A small self-supervised image encoder, trained from scratch: 48-pixel images, 0.8 epochs.
Rows from block 13 of a small self-supervised image encoder, named by matrix and row number. Each number is 500 + 50 x the weight over its row's rms, rounded and kept within 0 to 999. All counts start at 0. Numbers have three digits each.
After each channel's rows are labels from the 100 images, of 14976, where the channel reaches its highest value: "top examples" is what is common among them; "colour at peak" is the nearest of a few named colours to the mean colour under the peak. Only what is clearly more common there than usual is listed. The data: fractals drawn by 1,000 iterated function systems, in grey.
# c30: last pointwise conv (model.blocks.13.c3.0.weight, 640x640x1x1), inputs 480-639

c30.503:553501511458476517549559470453478497517495511509448468511555632587597480497474483513529469459545505549464509478510638470513489541503650508462599482577505472430482659512486411604442523483521519536533625504471557516545429518656449518614507470604583459444547556429497515454510479582471552476679589520452464504504462510548518544511692440502516464481469538503583471514526475499551533552504525486479515537484558531481499446462499490476541486594556645471549518509487520527447515504506506
top examples: sparse; dark on light; two maps
colour at peak: grey

c30.499:534538519416530559521551476517486410471510533487427521478510530457554477504434524627460418562491439509459423433519525462597556419422469526494498536468453448491464455576460573465434482570395506544563465510519529592458571599513528515555468493568530545568517501552478478535595512595549517515473514508564490529471546459469526509514570530530433506524430582592589494547550439489572480464552454539524504477539527611457469463541459524495536474490537611477461481476511463575474549596531546
top examples: dense
colour at peak: grey

c30.371:505502537466498557546483482474537525568488499532512492522503455435480560472491525524565533575483509512461508486533496429600579488497374480494534514423558389486500404568587562428450487598442504513443528514453464573484601608471564477485541520514588553531451535526502449428560526468501527558388504515616572508481515499498521410578427424542527490474558569544405442444435508445443541513486541460613494515485463537481514531654411494561578501478490590547488528471482441637457487484577504
top examples: dense
colour at peak: grey

c30.463:541536540558493484521512502454477608524518523560615494456566528429431496532529488432447539485595553470551562518488529615493453525467458462598509528540513494619566498427462468558565468464479461533439534428510526527634497541489480592511544503452470498484485556596514506557426616497483548483536478477553507513541465569476576476449441477488578528461498379541539525515496562430495539481463494515533588487530497483479491565489638528522519429473508440529516531548488588465517549468455501
top examples: sparse; two maps
colour at peak: black

c30.489:526429475456504618606524465485593503463531497491386490512503561450525464528408421673610512532495475473478417505532506419537530457452574499418487579479536569348459520633472579451555529464470482510550564455531468594454580576480593457495426518562499577491527563511462464504546398522479517452482517483477561425518506457517421488569488422523433506521470579437537515457506400458529456563528455505589530506411547545534425509558344412544605490458426650494447424489444418576411451492507562
top examples: dense
colour at peak: grey

c30.123:506501565529524478514523538463538526535587502527531531439513487452520617566523565549506495457481481563464580545495531531477447492619516522521481520493567606564465462459593465477490639480628513540537478545602558522577476503521524588535573561483514505564473592555631667465508626564460491527516526514543469565632528474543626550487536544584559532465531487587486531534603503650567566519529545574510587480547509476559591509496451571471548573555609536493544579700492581513514489520494625
top examples: dark on light; dense
colour at peak: grey

c30.557:414590498556531509579395540534454486441408541488547518404566510505515474475488561436408515447497500533372584546470466474438470469517448512471513465424483477495522462542561497424564465508500564487526466607500478530580483518518530502502510538384424452567491506580553515634457577514482562502463544477501418573539546448487515488409460472462470586388512416505489485493641440488531485454483479477443521521531434478522499456468507450522519474504381493473473576552526507489501471540502448
top examples: sparse; two maps
colour at peak: black

c30.471:566446569464467584513496485424558436500551481457455570500516499442454556559430527473467455500545512512451490506424510500480581440522407467449479438470515533477487448519520514415508583492537461501514452471550472511459543465407473551569518527525508568486475572442546520568517462497521471501405466495507556502592574450514495444502453515477499530488471478477525528465498450598511527460515465526433494505422527544644464526540446471456519612482490527485454447569537472492494540538510554
top examples: dark on light; dense
colour at peak: grey

c30.336:473585515470521431463482570503454537499493561571550482506532442586422507519509533366463486537567441396585491518459513545554466503532400445616514521638496457565467418392402393588509498521476481560536557362482553475499474449522478526462463481422567452450496513521466456561396504508496476458709454485618460509452436556470516423441504529487571541486525441470551419514452502504457557543472554474475482493582453498452539561547612487533469513510538398505555557499485523417513545510446451
top examples: sparse
colour at peak: grey

c30.83:469584490544461507494488498511505564514442473475499457584454399425534516484535519486504461515535465547496508554553402515573563557396483537551514555515472414558540406515543470418457518496505588502513515498543510512605531529442452479547491491489471467512547503512554471584518556562458516454519535525563553588511527503483543435572441441515534557540526519548501535560501523465533489495539471508556512576526496538564603541481536572543519539476417492517491577486487571516595559515525522
top examples: dark on light
colour at peak: white

c30.625:522589500538467542426516503593559495440509501470461549551522478453558575551468492532432428505537448468423446478415560507556541497507496511444607523589447525468413511516543481566462538536513499624516571499588455570551517545532528552556539523507498505571622553445485523438455428527555449547599559487496516500473587482554494568576553476529481451522383527478561510463467452549486488490522521521483510454421522509534486452506552446540545519533569548449496483515552572533463646513531569
top examples: dark on light
colour at peak: grey

c30.348:505532545504522490533497506512475543504514510590501511527541532537558512485480559541522521488436494449485451497484530512546529445436499455483510472473463492458574466474565528571523435548491576476517506526504533478522591501492563424499514517442499538461556561515463571406504526567481497530505523544488559483524620542510438569498438560455463476540454511479593508533499534457444522487567555474520537486504516534620393500578520492580498541501449525514535546464511466532511563526580477
top examples: dense
colour at peak: white

c30.154:412555521556566466524496551583545601602498516531587510479513380453397476475577554491533513539474549526528525538510440552511503545502425540608446553452554466607604421456555520421567491491514538472522429465521566529577538529465574513480586486555498515538451539563546453534527537405576550480465409557539567542432549565493543449513332507547618552422494563560401505489532504435495507486490520509588596540595504538527570597611557485528491528468490438533552533463547574501623446476513501
top examples: dense
colour at peak: grey

c30.247:513476436513483522432491494514548467463473497515522576545489557458618530518426519557480494496570430577449557499410583524480501438507511557444494472574554553496501553520451499525506511472523464517483505589451449499484527489508442473508587583471438532618544507462486499495515458625474474544628612373444472474531537427495446518479574482442466506517477490496675474475515449515492498483592478457463411518405481496540467441454543488498454469454461552485450472519530526521508531538450507
top examples: sparse; two maps
colour at peak: black

c30.9:553507461383447605425651512425475484473447462521378509550457567527587469534479425634568480478487456434526417381625503425515525480470638465500591477531570480454477474617451592601479474518479499534465592488398478529436555582595528455512475466608512573390564487476511432457604451515571603486596560413502563445460467486430458575558569472412442454523478584447536506470412473457446456544465476463520478460443511540507406448481484413503582554510475606475522460460472428598502454460535453
top examples: dark on light; sparse; two maps
colour at peak: white

c30.191:520467586449458526512468550444559467518542455388497528449504476427514512505465516507562521529452576438509501437492536430604564528522458581499515458434523497523485465580509586401507522568522473591507491517410475529447543575432491547494503539525528535491477530484483487556556522527578514501426462503521541481506473402503482507588472432449399457490448578498417562498476389486543505586537517485606505512467523597579523527524396513516536538522558565503452493473596393595451520497551588
top examples: dense
colour at peak: grey

c30.62:555419530463480537563556458553560468476476524552510578580545563558584462504447446518502483466531473513446522484530648544448508465464593451461551515568528471430429630494480548582496450482491494562490546513435401542496481510645476473625487459548509465481575451425472440439522533551527515507709541514446403493497409431462450613539571503421529385520403543424584569471436477465453431519500462483512481478377513494490542430523468448508453511473490595467427440483493478514483517435507536
top examples: dark on light
colour at peak: grey

c30.434:485492481510469437492396555575497440477476492575582474541463514476442493493504470507459519585582510523457529515409626531529506547529519446569565487555481524569481501419515488551507518520519563476557546441480503496473509446502480481478519445402478491514576535575570513488470492628487429456602477523661502477479581503558519420469512498452562548549572505468534504507537547514492488478504398495515577469568437505430569580485611551486473527468429407469478565410526489460545560507481451
top examples: dark on light; dense
colour at peak: white

c30.253:500504544450433548523493499519484578446481460474527470456464478447568517495456431455486460557499558360526474491470454534568526479484527404501467535487488416472520486526492563528486445464429481580488554409463486611473502598523570519574489481513554513472543532482408511560559429507583510436590541505590570533417568480453425539530510517518514445513423512498551484474452390471465537473512453540574521501445474542482416579531433509490487475471511531436454447512433501518454470435529581
top examples: sparse; dark on light; two maps
colour at peak: grey

c30.214:423533489473461425493460471500472468500480456485510505490585377549447522511571487455534478529419602429547532534503491446426536481483431561510501535467526461519563405427548515433566574530541504493528506487487470529484534507413536451424491444505529494557444467489545453508525468528562498526456472543590499496586553480442525522538367453548466492513476464506456482531507458516512441484503522537519484506490535495510485553546467463524488513446417477560443531560488484510510585517434495
top examples: dense
colour at peak: white

c30.598:582510402483491503461595425546505505548472523506469490574525579582557549482418525541490452469554542470478409456529591489534563498482541459541549516578538443461485542536487592535465456554554494510486574574467540487481502520619396438513462509479491455477574452511427505463538474501531552465609538500490509505470520572508503566618614515433461494550494468524558498506466490535416445570576496452520508537511570462467464465492624559473542414573570586526534445441474634486486485502561522
top examples: sparse; two maps
colour at peak: grey

c30.104:515474514512556528492547505525619451419490391540418500461442530451621500462401482517508490529527477534497435423550511484598486456479540490492545431541426511508437473488433466643467498490536549510485545446441388442424450458538444467530561544573468535498640534386497446447553425563509542465548576495469523480485554491433464549404573471488528422555416489451548457469401460551450433512541490478485467491429536487488416582454477421598453518520561532535524474507433497493390569471554476
top examples: sparse
colour at peak: grey

c30.6:485395555558488581511495452448496453450422436447402520443493557496483460421452525507448495593467457563501562502479482481480542414498496496533449426475607515508461558601509510498380491452491478449462464607506415482499585515496530551532523500530458572507469526468502532544535505509509539574447520490408500492513505396493494525498510444502539426434449486473512493439499475496569480448441516499448510495470475461552469455486477496486565476476462559480464433465501438574468448454489523
top examples: dark on light
colour at peak: grey

c30.32:491490452465499563469518509490515445459512488508542502619455554557461537515419433511474422539575443383521540470542561586500520500474536488487544501572530572488505533472490500613482519526538444494529501526486592495490470526545451450500495536465469509538532502490424558510439468570548432498646490488452459471448492546530435468469618613496486549466495549506566486496494515454444518495506446521479475540511472473441427479487645466447499447542491513461468476444512607449492507466476463
top examples: sparse; two maps
colour at peak: black

c30.486:563480466378508539478529471364513455450498467537489535554455594482575453494566453497497482485544439473478428450537589503485493499438650413492540548557448530489511571580418462586468441453505540519442632479504500531433380515619469419574535511540519525499484449472473491447524498552488565508620540430408465420525436590469468514541644506451453525544524511482569476574490486458421486524503499440502435522445497481465467400422530491483431485503487565474592484449486559515515476484527487
top examples: sparse; dark on light; two maps
colour at peak: grey

c30.51:525484476510509502510444438450425434532514473532512541582451363485511500526447536463467487457522534570452450546490535528527440490474457555513565489531472431540483429443558485495507490507517551523512540479517571500586513436397482447557528587395540500442528439561514484451478538548577479476600534559573550505468498465502505405548460516522538550560585484552605480493508506473526489499574565515461498495514460503487550520481540558524531472484456493500471527539497508481542573520497407
top examples: dark on light; dense
colour at peak: white

c30.229:463488512514502477513514500531452567439550510618483522486435487469496463462515487572515412520427461568470513516556466488547519508503535513490492494509520487534508516588568521408517478531536579510476456420459462525509562631538509512507519523546577525472511497560422488537526504544554647529370521527505476524542504548474415592571511564517503470491472489551445483409476420491510524567471513518611552440459472601494480542501539516562587504519482506420514424516455463501481524455495553
top examples: dense
colour at peak: grey

c30.441:542495427500486587513466496532455505435477480458514423474494448469496450518490506575556487570474543458418432491614443454525511449412526528539494527484513491522432492582536576544455477522518520507476535482474492542508536487444465456492490520565592587488513459547454482546529500543603553472521516520486527498514570509567461570521479492489501464485473524542483608517461441558473469459450416546528548498520489577610430418536466555506533526448445547481450511507392470445520457513483535
top examples: dense
colour at peak: grey